Weights of a small image classifier.
Model: 22.3M parameters, 48-pixel images, arch swin, norm layernorm, activation swiglu, moe top_k, num experts 16, depths [2, 2, 2, 2], widths [64, 128, 256, 512].
Training: normuon at rate 0.0078, 5400 steps, batches of 192.
Rows from block 5 of a small image classifier, named by matrix and row number. Rows with one number within an expert belong to one neuron, the router's apart. Each number is 200 + 40 x the weight over its row's rms, rounded and kept within 0 to 999. All counts start at 0.
Before each expert's rows are labels from the 100 images, of 14976, where the router gives the expert most weight on average: "responds to" is what is common among them; "peak at" is the part of the image that holds the peak. Only what is clearly more common there than usual is listed. The data: numbers of one to four digits printed on busy colour backdrops.
# router: router (model.blocks.5.mlp.router.weight, 16x256, trained with AdamW), inputs 172-255
# gate: expert gate (model.blocks.5.mlp.gate, 16x256x256), inputs 172-255
# up: expert up (model.blocks.5.mlp.up, 16x256x256), inputs 172-255
# down: expert down (model.blocks.5.mlp.down, 16x256x256, transposed), outputs 172-255

# expert 13
responds to: length: one; orange ink
peak at: middle right
router.13,201,148,221,213,251,192,206,163,222,253,232,198,241,183,184,172,185,210,158,251,227,142,195,285,212,221,237,238,205,138,163,185,223,170,257,187,226,236,207,200,239,195,183,210,154,229,288,152,214,201,169,168,210,174,179,217,154,170,165,228,173,145,264,194,283,306,223,230,150,200,252,193,229,213,206,200,244,229,261,224,205,230,252,239
gate.0,170,175,249,229,228,199,253,131,246,144,255,234,251,195,177,233,229,183,229,158,147,198,198,228,178,209,123,319,241,216,199,111,226,148,184,231,195,215,152,205,192,187,206,242,217,162,230,176,248,249,262,212,170,159,163,213,199,185,216,145,233,282,187,207,155,230,102,131,232,205,195,195,242,239,189,145,147,138,228,209,165,153,221,265
up.0,242,199,243,180,208,278,267,261,156,157,201,188,214,190,271,235,269,232,193,192,141,213,241,201,277,238,200,164,215,230,213,213,172,142,188,225,278,206,258,219,198,174,169,193,172,203,173,211,177,231,173,251,236,175,244,169,269,257,200,121,189,178,178,269,193,180,192,138,214,185,137,277,237,258,215,229,162,231,195,279,201,259,180,164
down.0,239,205,187,250,219,196,140,227,198,183,148,199,210,207,244,263,274,217,184,199,216,218,196,187,218,207,182,101,131,133,175,225,234,251,198,170,182,209,247,241,204,164,172,197,174,186,163,172,144,160,199,272,207,176,181,188,285,235,136,171,185,194,262,255,144,161,172,187,201,233,182,169,124,151,221,199,179,167,195,161,196,183,166,204
gate.1,180,134,179,169,226,174,159,264,219,215,172,215,235,208,195,173,142,176,180,262,251,229,158,214,200,163,111,190,234,222,228,110,185,243,187,295,201,208,216,170,220,247,173,175,238,222,274,202,176,153,211,201,202,213,258,152,246,185,247,190,172,220,202,141,170,265,207,164,202,147,163,189,150,182,195,215,202,79,143,202,156,170,240,292
up.1,165,148,245,245,194,196,215,206,175,211,191,189,275,254,182,225,186,206,184,166,215,196,163,212,186,182,205,237,146,179,223,162,107,185,145,229,243,243,211,207,189,195,248,122,219,178,217,247,210,141,301,139,179,246,188,257,246,153,265,205,181,227,203,282,179,168,202,219,209,164,174,193,163,232,145,205,179,245,214,186,245,185,157,172
down.1,180,200,213,239,234,301,246,238,259,172,229,120,240,167,188,105,189,157,156,243,165,200,177,157,204,205,209,294,149,201,136,179,231,201,203,199,219,166,143,162,231,216,244,211,195,237,150,224,134,144,139,184,168,158,240,174,195,228,217,189,216,215,190,187,197,191,187,159,234,192,191,237,178,294,259,209,145,140,157,215,232,194,252,262
gate.2,221,212,217,249,226,227,245,218,208,233,114,156,193,216,176,184,285,259,231,183,210,165,265,186,218,196,161,192,231,186,254,106,182,241,203,193,178,231,178,219,269,181,194,189,243,256,224,179,175,169,205,166,149,200,303,209,232,180,265,188,232,230,225,178,256,193,194,127,213,223,190,185,200,166,320,191,219,215,194,275,167,188,212,151
up.2,165,160,274,203,203,208,192,230,219,193,160,131,221,220,193,163,256,306,164,190,216,212,253,180,261,201,190,156,275,302,291,167,193,220,164,224,177,191,180,227,199,171,239,193,174,277,249,213,154,147,238,223,183,189,256,246,201,168,191,255,242,195,268,215,252,249,209,203,224,186,178,163,273,189,258,196,182,219,211,228,200,175,146,134
down.2,222,262,238,196,184,219,190,248,229,84,222,170,193,286,187,191,157,182,173,246,214,193,192,265,184,231,232,174,245,196,140,142,226,150,246,209,180,167,193,128,208,161,148,164,160,183,213,230,183,202,177,223,173,183,219,118,211,260,190,250,192,175,251,179,205,202,161,195,193,192,212,197,99,142,121,250,169,182,198,222,173,241,242,217
gate.3,268,248,239,243,267,235,112,145,225,134,200,206,193,175,251,223,179,198,189,250,216,112,198,262,214,207,249,236,194,234,159,196,271,188,234,157,141,199,167,230,254,258,144,172,227,285,174,285,223,252,170,219,185,162,203,252,212,197,176,125,143,255,144,156,209,140,191,106,203,244,188,176,177,278,163,188,192,274,207,149,150,227,164,195
up.3,258,254,252,230,174,211,154,210,189,217,208,184,171,210,244,187,316,211,196,200,197,96,244,224,235,145,253,252,170,279,120,184,199,222,264,249,182,165,164,168,235,250,159,172,202,271,158,251,160,246,201,219,244,223,273,264,215,178,131,162,128,245,269,232,202,132,246,157,205,237,160,168,210,197,208,246,209,253,204,262,204,157,200,181
down.3,161,197,239,231,222,213,201,96,206,194,198,158,163,274,236,159,152,180,133,200,296,240,262,271,247,286,186,190,186,176,198,207,204,212,189,241,163,111,184,164,118,140,186,250,128,225,227,223,256,240,241,223,186,249,214,141,250,236,179,223,212,174,211,175,165,270,210,241,259,331,188,205,119,214,165,140,177,113,179,188,227,246,268,111
gate.4,157,229,153,215,258,222,233,251,182,187,255,200,234,238,190,164,210,233,225,177,135,233,203,152,249,191,167,148,173,150,247,149,168,205,143,212,180,185,225,211,191,156,202,163,146,201,269,259,133,234,168,276,190,180,216,189,236,254,227,156,219,245,200,167,254,237,96,188,235,222,170,216,203,202,156,187,180,168,211,222,127,139,192,111
up.4,153,180,202,169,205,205,186,172,219,238,212,216,150,243,201,144,235,259,226,258,132,268,152,241,244,180,325,211,228,228,199,206,223,208,219,159,210,160,208,171,183,219,238,207,204,159,148,227,187,255,232,163,161,190,221,209,201,254,200,243,128,209,196,141,123,152,216,215,283,134,218,135,202,206,205,212,182,125,175,206,104,233,218,218
down.4,235,148,287,134,169,170,164,249,94,278,207,216,219,211,281,185,264,200,179,195,260,205,185,297,221,204,186,240,220,249,231,148,183,170,187,266,297,152,289,255,229,241,185,204,87,209,206,176,255,117,201,269,205,196,177,155,213,141,135,208,221,207,171,182,207,209,234,159,181,204,165,179,199,198,181,182,226,224,215,170,166,224,194,226
gate.5,203,242,205,221,132,180,191,255,93,243,289,207,176,207,160,195,287,184,196,201,148,258,227,232,220,124,191,290,142,225,187,229,214,178,173,196,226,125,218,251,207,118,204,230,271,136,179,232,215,225,185,225,157,263,218,247,222,234,131,235,189,206,183,169,249,208,213,179,183,228,196,241,202,207,196,207,222,139,226,191,187,223,213,244
up.5,246,234,229,278,192,253,180,167,236,190,184,236,233,172,254,200,151,264,197,232,212,211,178,211,223,212,222,184,182,212,135,200,274,205,192,201,196,160,189,147,176,237,152,167,204,211,191,227,201,233,196,144,197,135,236,154,169,132,226,187,210,233,214,201,185,119,217,124,254,190,137,137,154,193,186,110,190,215,235,191,263,234,150,162
down.5,206,139,229,233,192,170,263,179,233,153,235,210,197,260,207,214,204,176,218,207,178,254,210,225,171,204,248,125,105,199,202,155,194,246,284,193,132,173,177,167,193,181,179,218,262,202,212,296,212,140,224,251,178,179,176,167,186,232,177,168,197,127,112,159,180,165,200,154,153,259,174,190,205,236,259,202,175,102,195,196,226,145,156,201

# expert 12
responds to: length: four; grey ink
peak at: bottom centre
router.12,251,130,224,213,256,200,140,181,154,199,214,190,235,209,173,151,165,212,131,275,211,232,210,258,257,248,142,248,241,170,173,157,215,249,228,208,181,183,219,222,204,258,152,215,182,210,244,225,142,199,197,261,121,205,168,154,199,191,170,173,182,267,224,183,171,244,156,252,231,144,175,141,204,196,227,223,240,206,163,200,130,113,231,157
gate.2,157,172,216,183,218,282,188,83,209,209,215,173,208,158,215,184,155,180,189,140,180,246,183,234,165,195,224,188,171,198,144,191,261,248,165,217,172,241,186,208,138,217,208,190,212,179,195,185,180,251,226,246,273,170,185,151,229,284,129,164,164,174,170,192,229,241,243,257,238,286,204,261,162,165,161,192,221,245,182,265,212,228,191,227
up.2,149,115,271,121,278,269,235,183,238,251,209,222,250,222,151,163,157,221,160,188,182,179,212,220,177,194,121,205,151,182,178,178,179,239,208,212,146,170,255,143,161,209,241,130,254,174,240,262,125,248,203,230,155,155,235,168,136,260,190,114,144,226,202,177,223,243,193,204,217,199,166,209,189,159,209,198,244,202,175,220,192,196,156,275
down.2,226,228,220,145,221,117,191,201,216,239,208,180,161,282,156,152,190,204,178,251,255,194,208,267,168,190,172,138,227,242,185,148,134,142,131,121,186,182,142,195,249,173,244,180,137,229,132,214,127,239,170,192,202,170,193,243,238,176,166,265,145,179,164,168,291,202,105,280,131,211,187,208,224,146,173,168,205,261,229,152,187,158,167,192
gate.3,267,183,170,200,176,218,120,223,227,162,165,245,196,204,224,252,211,192,157,249,171,231,219,317,141,250,215,183,206,209,146,224,237,221,199,211,253,213,186,181,202,237,232,224,140,194,198,147,204,199,189,199,156,208,244,193,249,131,158,157,122,234,90,200,199,228,247,149,192,259,260,260,239,225,166,177,240,283,182,185,210,120,203,189
up.3,197,182,231,254,211,190,190,177,186,222,160,257,151,241,216,124,184,164,184,186,203,112,261,130,216,232,201,163,189,207,234,175,227,204,236,264,153,219,172,203,155,186,167,132,187,237,163,100,187,200,181,192,150,201,213,206,252,204,233,207,203,141,283,158,198,218,247,173,224,174,127,199,148,183,89,265,199,214,216,229,223,225,204,260
down.3,163,146,147,212,181,258,244,200,172,212,286,217,175,201,151,164,176,243,151,305,246,176,111,258,196,271,161,166,208,242,154,187,234,134,160,163,245,207,168,227,246,195,186,200,168,193,164,198,184,147,192,266,135,209,197,262,199,195,144,236,121,234,219,287,188,168,295,142,173,218,259,225,210,230,240,227,229,228,214,192,307,148,192,133
gate.4,223,195,187,252,191,205,209,215,277,223,146,253,164,154,196,229,180,168,210,171,165,209,222,231,206,153,204,148,232,263,153,216,257,254,169,173,209,227,240,252,155,182,209,247,204,103,148,170,205,299,210,232,179,199,193,183,123,173,199,208,209,163,157,74,207,178,223,278,169,177,158,173,286,228,239,260,222,188,265,208,226,250,176,154
up.4,220,160,183,202,168,219,224,201,202,180,157,174,217,170,217,233,258,168,244,230,221,192,275,259,182,180,135,208,235,209,225,133,214,188,258,111,263,281,236,263,177,234,236,133,213,177,69,269,170,199,158,212,158,159,208,185,194,88,244,184,222,178,191,182,217,178,197,238,178,156,257,193,203,179,221,263,219,197,213,203,180,305,192,246
down.4,189,219,215,140,170,280,167,166,237,164,141,140,178,189,203,205,190,182,180,216,264,205,99,194,226,227,234,262,157,180,248,211,177,103,190,187,167,141,129,256,166,192,178,212,196,209,199,192,160,150,193,231,158,187,172,214,209,221,235,255,181,259,139,261,280,263,166,202,243,226,178,223,263,181,291,215,188,219,215,236,185,208,137,139
gate.5,189,313,244,229,253,176,197,172,133,212,260,129,248,192,266,121,197,233,179,172,177,241,182,213,217,197,126,197,241,184,165,144,221,174,171,256,247,213,218,195,146,233,163,243,206,170,226,202,212,203,162,154,259,170,203,226,227,239,234,182,214,179,234,155,246,156,180,112,266,216,208,264,172,213,164,247,200,156,252,204,198,195,211,199
up.5,182,233,184,215,169,227,206,169,160,212,184,147,277,200,314,173,239,206,169,136,228,229,153,159,206,147,206,181,206,185,201,114,228,239,149,261,125,209,174,176,179,138,129,222,213,174,193,178,264,196,211,231,273,231,194,228,177,203,245,165,181,186,288,164,232,118,146,150,224,205,198,301,184,217,152,216,232,161,184,222,261,240,214,219
down.5,248,227,245,208,210,227,259,210,158,261,165,158,194,188,225,234,236,186,210,202,141,152,190,214,177,169,159,205,201,207,229,123,173,257,266,172,177,200,164,195,243,188,166,201,236,179,230,213,177,99,209,289,185,186,169,282,164,175,100,240,245,167,238,233,196,263,200,208,168,229,196,161,188,163,199,161,136,120,161,275,222,158,201,182
gate.6,182,219,220,182,258,218,220,237,219,241,211,192,169,205,196,201,253,260,246,207,192,198,241,181,278,232,225,248,124,215,175,217,144,237,152,207,251,207,187,190,178,125,189,155,259,229,153,235,217,217,225,220,166,220,189,160,215,180,249,258,253,186,130,203,201,244,222,260,187,153,225,179,155,213,147,181,139,206,192,208,205,245,189,265
up.6,164,153,219,197,149,207,122,125,181,184,190,222,257,192,183,211,220,172,225,171,238,180,189,209,108,189,220,169,240,183,234,227,213,204,182,181,268,229,172,209,185,182,246,189,161,186,245,220,185,192,169,110,216,195,249,239,187,125,237,241,152,251,234,115,241,200,240,109,197,257,237,246,260,144,246,158,255,158,241,190,146,173,252,221
down.6,226,227,219,255,142,196,166,240,228,248,208,201,233,185,182,213,249,222,190,276,250,228,149,215,218,154,148,278,152,267,272,173,206,176,245,158,263,211,188,222,201,200,264,200,203,196,225,146,183,149,230,190,218,210,235,161,164,154,229,233,173,265,106,130,183,191,189,240,143,122,131,149,198,235,208,185,199,290,211,284,200,244,240,130
gate.7,218,212,217,273,213,123,224,141,193,149,207,230,178,152,274,197,178,209,212,242,154,173,201,213,154,198,146,149,189,220,152,146,225,215,263,178,244,215,172,178,183,194,160,205,159,197,173,125,224,177,189,262,222,201,153,104,185,269,244,143,217,239,261,234,169,257,230,208,212,176,185,144,191,230,213,202,131,175,180,292,174,248,273,186
up.7,236,198,159,178,121,217,143,174,153,232,232,182,216,245,200,200,272,140,263,180,222,230,204,160,227,130,221,196,182,192,138,240,218,164,179,222,154,175,207,220,238,207,160,264,229,223,183,196,163,232,204,191,146,176,263,224,159,189,154,217,218,206,158,234,258,138,210,238,145,258,234,257,186,189,169,248,241,203,232,167,213,197,104,242
down.7,170,142,277,146,242,207,264,198,134,273,189,227,239,191,167,134,185,244,225,280,194,200,218,176,165,234,158,219,205,204,203,244,152,261,168,213,247,213,151,180,184,240,121,247,236,168,176,217,223,174,208,220,225,128,191,178,180,174,206,219,207,204,174,191,204,105,168,198,234,168,217,215,185,197,219,266,149,224,216,193,221,215,190,249

# expert 0
responds to: on a plate; length: two
peak at: centre
router.0,304,213,163,193,261,230,234,185,105,173,217,262,221,161,207,187,187,217,167,242,201,170,230,159,230,226,310,163,202,240,170,143,225,229,194,236,187,202,167,121,134,211,249,235,214,134,197,214,142,198,176,155,187,244,167,193,154,194,224,243,219,202,229,215,235,197,176,224,187,230,232,179,241,186,217,224,257,155,111,222,194,149,220,221
gate.2,198,203,238,150,208,226,231,203,278,243,202,152,206,253,190,206,187,197,261,240,185,176,235,180,276,225,209,169,235,212,209,175,180,207,211,237,158,160,212,234,217,198,225,210,237,174,220,180,245,182,115,175,173,203,151,230,198,132,204,210,219,200,225,332,158,243,154,204,254,224,199,219,122,214,152,201,185,239,213,201,200,118,200,270
up.2,226,140,170,147,130,226,223,300,215,214,188,224,226,156,192,176,207,236,149,201,203,227,161,212,180,198,215,243,194,190,187,139,201,236,237,215,264,168,100,218,175,214,159,127,200,136,166,110,274,141,254,223,227,202,237,222,185,194,185,197,207,231,226,161,174,206,201,238,253,226,169,153,240,203,237,244,225,229,224,230,270,230,233,226
down.2,127,265,157,216,88,223,186,238,218,256,214,238,193,198,130,229,183,197,198,187,167,197,211,239,259,219,228,163,187,180,159,153,232,196,226,201,123,172,188,167,231,237,180,213,192,183,252,179,197,81,190,245,172,171,282,225,225,226,205,216,223,156,173,161,189,199,209,196,230,182,243,243,186,220,272,169,225,185,183,159,229,145,215,262
gate.3,200,210,208,150,141,216,288,260,188,192,197,138,192,212,211,149,263,163,167,224,233,251,227,214,190,196,230,113,251,193,187,268,245,290,226,182,271,187,161,196,175,207,153,166,153,219,179,224,205,266,152,200,194,254,148,193,249,167,157,164,127,146,174,170,153,138,175,214,177,190,172,212,171,166,182,144,231,189,223,174,182,239,232,190
up.3,183,229,174,187,208,142,191,185,240,194,217,259,209,170,207,216,191,190,185,248,194,173,160,200,238,272,179,185,182,269,157,231,145,84,180,187,185,165,165,207,203,131,184,247,176,174,276,162,162,195,235,180,199,160,191,149,189,179,185,258,179,254,246,166,160,209,220,267,238,207,248,206,232,219,187,292,158,189,232,191,257,120,238,201
down.3,221,239,210,188,184,240,271,299,217,264,233,244,195,192,273,158,209,139,218,170,178,213,165,117,189,192,171,216,187,120,254,209,128,187,218,211,218,266,205,211,235,172,86,200,169,149,187,208,194,168,244,182,221,197,183,243,145,270,263,219,155,208,243,259,150,210,186,177,190,207,188,156,204,259,190,231,185,200,192,137,207,141,161,181
gate.4,251,152,224,224,269,250,193,128,169,236,118,216,196,174,198,209,222,300,243,206,207,246,170,200,220,181,204,161,279,197,173,228,206,201,116,212,207,178,115,161,216,208,127,211,179,179,285,161,187,242,186,156,186,210,211,202,206,215,169,227,171,134,190,205,237,203,228,238,227,272,237,150,227,307,235,124,193,192,228,156,175,263,206,186
up.4,230,250,216,208,168,167,169,165,190,181,191,218,145,216,226,144,167,165,265,216,177,216,166,188,183,149,201,244,177,177,194,216,231,255,230,187,162,236,213,210,233,221,162,132,207,221,203,198,247,213,188,222,156,233,280,145,198,201,190,237,271,160,196,222,265,243,219,121,181,196,212,220,190,156,127,251,228,165,184,290,164,131,189,235
down.4,185,144,201,220,189,180,198,87,169,179,211,160,168,235,176,219,228,215,196,202,256,212,188,205,220,237,229,265,153,101,168,216,166,239,235,223,172,235,221,196,210,224,289,244,206,206,211,202,154,235,195,223,252,169,189,229,194,142,129,227,256,234,208,155,177,130,206,160,227,157,165,124,234,283,237,174,259,203,138,215,235,179,195,179
gate.5,261,260,240,168,201,219,141,207,158,185,216,210,153,99,180,188,179,170,119,192,194,179,136,241,189,206,302,208,229,145,158,147,231,265,245,202,226,231,124,192,215,202,177,208,271,190,176,207,176,162,140,212,170,213,249,192,236,213,200,179,199,200,179,142,181,190,220,272,168,218,216,250,175,181,174,240,196,223,195,141,167,206,176,266
up.5,172,140,156,202,226,197,227,183,228,236,212,208,230,288,200,198,233,223,278,155,226,139,237,155,232,153,100,238,223,230,217,277,190,157,153,186,171,151,229,199,199,170,176,193,109,264,231,227,230,254,259,249,236,179,202,198,167,212,183,205,218,222,276,275,193,216,213,166,215,195,196,187,258,249,206,132,218,189,148,245,227,231,207,178
down.5,190,252,210,118,211,316,258,172,187,172,214,173,253,239,210,297,137,218,155,212,165,132,196,207,250,154,220,194,204,201,230,188,194,198,232,236,235,201,206,223,199,244,216,142,210,219,143,182,276,215,220,167,237,200,212,244,164,174,208,147,168,201,214,295,164,222,207,181,200,177,195,117,181,220,167,193,192,207,236,226,146,202,142,163
gate.6,164,281,234,141,195,175,186,231,278,229,258,209,136,184,188,248,129,249,209,278,234,241,228,253,270,158,201,163,286,201,205,139,124,123,196,207,200,239,186,187,202,244,172,212,178,236,152,250,223,136,171,153,180,155,178,140,208,233,201,232,136,273,134,231,204,166,179,142,143,252,253,197,146,195,183,183,188,189,227,165,214,180,206,166
up.6,274,202,147,204,182,267,142,227,186,203,152,250,241,234,133,191,244,123,184,128,197,236,171,196,187,229,59,202,188,270,164,159,265,172,210,187,213,144,171,233,194,132,207,203,205,230,183,157,107,225,203,225,245,241,188,211,195,147,163,165,188,199,224,107,154,222,280,175,225,199,185,214,152,194,175,224,218,263,159,202,222,295,205,309
down.6,209,199,206,241,201,176,198,209,204,207,175,237,179,172,229,202,242,151,149,257,245,198,223,255,141,195,208,176,164,174,230,212,216,126,218,209,153,200,201,236,233,236,85,200,229,184,201,252,247,96,168,193,195,250,168,175,246,225,166,199,189,230,133,181,205,113,180,159,144,189,234,211,205,190,222,196,266,226,154,174,225,135,194,188
gate.7,190,180,131,174,274,138,227,246,203,216,190,280,151,209,198,170,179,193,173,230,224,191,215,144,177,203,209,191,186,194,134,219,167,258,238,237,207,191,231,205,165,193,134,211,181,237,214,212,201,169,223,211,226,210,182,162,219,174,197,152,200,192,194,172,172,180,194,238,207,250,224,225,178,191,128,182,192,183,186,232,170,133,236,197
up.7,173,171,217,201,212,188,192,221,225,162,166,192,137,214,218,193,178,208,210,199,159,198,229,233,144,199,231,175,212,222,121,268,181,293,217,244,220,158,299,205,144,160,241,264,265,240,219,223,191,140,181,156,208,181,210,183,208,237,152,141,163,190,183,250,217,210,208,156,143,174,320,206,279,207,170,202,132,157,266,199,150,128,201,154
down.7,249,190,233,193,201,193,261,134,121,187,251,106,152,226,162,125,252,235,148,187,248,183,257,217,131,156,195,161,110,191,191,160,185,195,214,146,263,223,202,239,144,158,200,164,157,209,213,180,171,284,202,149,222,245,221,223,154,190,221,172,259,186,194,183,236,199,200,133,234,185,151,185,177,193,112,211,228,212,192,149,236,187,205,296

# expert 2
responds to: white ink
peak at: top centre
router.2,146,92,177,181,207,218,225,128,123,196,221,169,190,206,243,168,165,187,212,268,230,168,177,252,239,174,169,186,186,222,227,209,224,180,175,208,179,192,179,170,176,197,251,226,173,117,192,226,209,187,212,187,228,251,223,202,258,199,195,246,253,223,159,204,206,260,174,162,208,194,152,241,152,190,160,182,260,219,227,197,120,222,203,187
gate.0,153,297,212,287,210,192,286,217,212,173,229,90,235,212,179,173,241,156,240,164,217,97,203,150,183,229,202,139,220,191,240,192,192,168,167,188,217,212,224,198,201,202,184,182,184,153,193,195,213,251,213,178,179,170,217,165,201,163,267,194,199,181,240,238,170,254,162,191,141,239,159,249,192,205,191,205,206,141,216,234,199,219,221,228
up.0,245,298,232,162,246,199,227,120,197,142,170,124,238,226,148,270,215,196,160,249,210,166,221,219,171,315,222,234,196,215,186,162,199,180,153,168,226,170,163,170,263,225,235,195,226,174,212,259,253,207,236,142,163,130,187,141,219,151,251,209,197,237,232,252,162,285,211,160,179,186,198,178,155,198,209,183,215,188,207,200,209,114,198,226
down.0,212,231,201,176,249,120,223,179,215,253,227,177,173,177,182,184,233,187,185,242,236,215,225,199,223,169,260,182,230,227,219,176,167,201,197,171,197,165,180,279,173,276,245,181,162,242,301,308,129,148,238,150,212,203,198,210,164,207,145,215,214,172,194,226,163,182,164,261,209,202,225,169,219,240,301,183,173,166,166,184,175,227,189,264
gate.1,301,227,219,250,153,176,163,279,144,197,159,174,201,162,251,184,195,227,257,209,201,174,231,215,235,172,151,227,245,244,214,133,208,236,221,125,233,206,239,241,187,176,194,228,209,222,132,247,134,251,127,192,195,136,227,258,249,215,162,228,222,159,208,239,116,142,212,175,200,167,272,250,267,226,233,144,89,185,240,195,173,223,214,162
up.1,208,207,171,180,236,208,243,175,175,171,203,205,189,205,149,173,282,253,209,273,287,109,170,211,151,224,177,300,223,194,204,184,134,211,193,241,198,250,146,156,79,230,177,229,224,214,217,171,162,151,151,256,259,219,186,237,134,245,219,242,198,228,234,230,209,192,209,157,194,131,166,235,155,193,176,212,159,207,221,153,202,182,198,281
down.1,194,266,122,120,182,227,213,155,152,172,212,234,227,139,250,226,245,147,183,181,233,170,193,168,193,190,183,162,199,152,177,273,177,149,215,222,148,122,197,238,262,171,178,139,203,156,142,183,191,162,118,139,220,214,227,209,215,238,201,145,192,152,239,215,242,116,197,258,271,197,224,205,151,225,236,216,176,194,254,177,112,186,259,224
gate.2,234,202,246,246,172,257,187,224,215,217,235,187,251,271,238,187,169,196,226,235,258,216,317,128,190,201,131,199,104,199,222,122,249,217,234,106,208,95,135,217,191,210,199,168,223,260,230,160,204,227,249,207,164,306,195,237,94,144,230,156,170,66,187,282,192,111,221,237,154,175,173,168,225,170,125,244,164,179,183,229,197,209,175,202
up.2,154,163,205,130,219,257,211,189,248,217,203,155,174,161,202,230,163,206,180,142,165,216,193,152,224,165,198,176,151,267,223,151,166,174,218,168,187,271,231,227,246,184,180,159,170,162,183,187,210,200,150,134,312,194,185,197,211,217,254,193,184,215,251,177,198,201,141,123,306,213,196,175,156,240,204,139,209,222,266,169,179,250,149,232
down.2,221,193,239,230,162,232,237,255,168,186,214,191,186,218,176,226,111,181,189,316,220,244,180,131,231,251,204,154,216,212,208,184,154,161,181,279,145,211,219,168,196,160,227,213,145,206,145,221,201,138,250,186,177,210,189,206,148,247,183,229,192,243,205,194,183,180,156,275,242,208,245,240,209,220,186,244,222,145,208,191,209,264,212,134
gate.3,166,224,215,253,256,137,198,196,182,256,207,153,244,164,158,196,256,225,191,244,204,145,222,262,219,174,194,207,116,198,207,226,196,223,168,201,184,234,183,204,198,231,169,119,247,181,198,145,260,176,184,151,224,208,175,129,195,156,199,139,160,302,246,139,216,275,235,177,240,156,211,271,197,228,219,212,183,162,245,170,203,220,164,165
up.3,195,217,210,220,179,134,220,157,101,183,172,194,216,239,168,190,226,156,252,212,147,207,218,223,236,148,277,177,118,178,200,202,210,197,170,207,229,212,233,192,216,204,132,188,230,148,215,171,202,174,196,183,138,198,183,175,201,215,224,203,141,252,239,145,264,233,193,198,192,98,210,294,246,199,289,180,206,172,158,215,199,200,181,193
down.3,257,252,110,146,216,176,245,195,222,214,303,220,148,252,195,239,198,275,158,220,155,112,204,169,183,133,208,192,186,176,152,171,148,240,175,192,159,182,200,184,206,260,228,214,146,215,208,161,234,226,147,283,144,163,236,227,168,168,215,154,187,198,238,240,172,222,136,223,220,211,171,202,215,244,260,222,265,165,225,217,219,188,165,193
gate.4,227,236,274,199,144,150,154,241,145,222,233,131,254,275,140,226,245,164,223,188,146,90,195,278,196,242,217,186,210,173,187,221,151,258,202,217,224,138,261,159,220,224,225,151,236,212,240,222,189,236,239,127,171,207,183,242,162,231,159,280,196,197,208,193,172,143,171,164,137,219,283,188,173,203,207,194,171,122,197,165,181,246,220,136
up.4,222,249,153,155,203,201,215,144,226,219,158,180,236,189,178,179,147,233,245,207,196,247,197,141,225,187,235,159,194,138,220,174,222,115,204,194,265,150,159,186,193,163,192,225,201,285,141,177,191,170,239,207,156,218,146,213,200,160,195,191,197,160,246,195,273,218,187,173,305,251,219,232,226,225,263,143,212,266,164,152,260,149,230,229
down.4,217,164,206,168,239,252,177,176,237,180,176,208,164,178,182,170,118,147,228,169,192,237,251,213,149,192,207,175,226,203,207,285,244,241,195,211,215,151,191,169,200,232,184,181,174,121,239,168,186,194,210,144,345,264,205,203,271,150,245,144,247,229,126,204,190,216,161,235,173,289,230,200,244,282,253,177,212,246,182,160,240,160,184,190
gate.5,242,234,146,267,183,203,200,242,187,207,178,236,161,196,207,201,190,255,230,225,145,202,216,160,251,131,193,225,198,167,196,313,151,218,168,126,223,161,114,237,201,167,234,164,183,114,190,210,187,136,196,200,163,240,178,140,167,231,202,137,130,258,166,229,178,151,181,222,205,230,209,151,234,242,204,242,144,182,218,185,245,249,227,214
up.5,233,167,182,225,209,172,150,229,163,178,227,207,143,168,183,238,188,250,194,180,190,158,205,176,214,171,178,193,266,183,143,252,170,236,237,211,139,145,153,165,253,197,201,178,200,169,183,283,117,95,204,191,189,181,214,101,207,228,193,156,189,217,198,215,184,201,192,212,147,238,229,228,153,171,199,248,149,262,245,223,219,130,244,257
down.5,222,205,151,173,209,201,220,206,222,172,186,180,154,181,161,193,203,167,152,225,178,222,194,108,185,182,194,316,183,168,239,182,209,199,276,200,134,186,257,294,143,130,152,272,192,248,201,186,180,228,177,239,264,195,185,164,200,266,170,218,269,229,191,203,245,251,204,204,216,241,135,202,128,221,206,158,184,227,172,245,233,175,184,176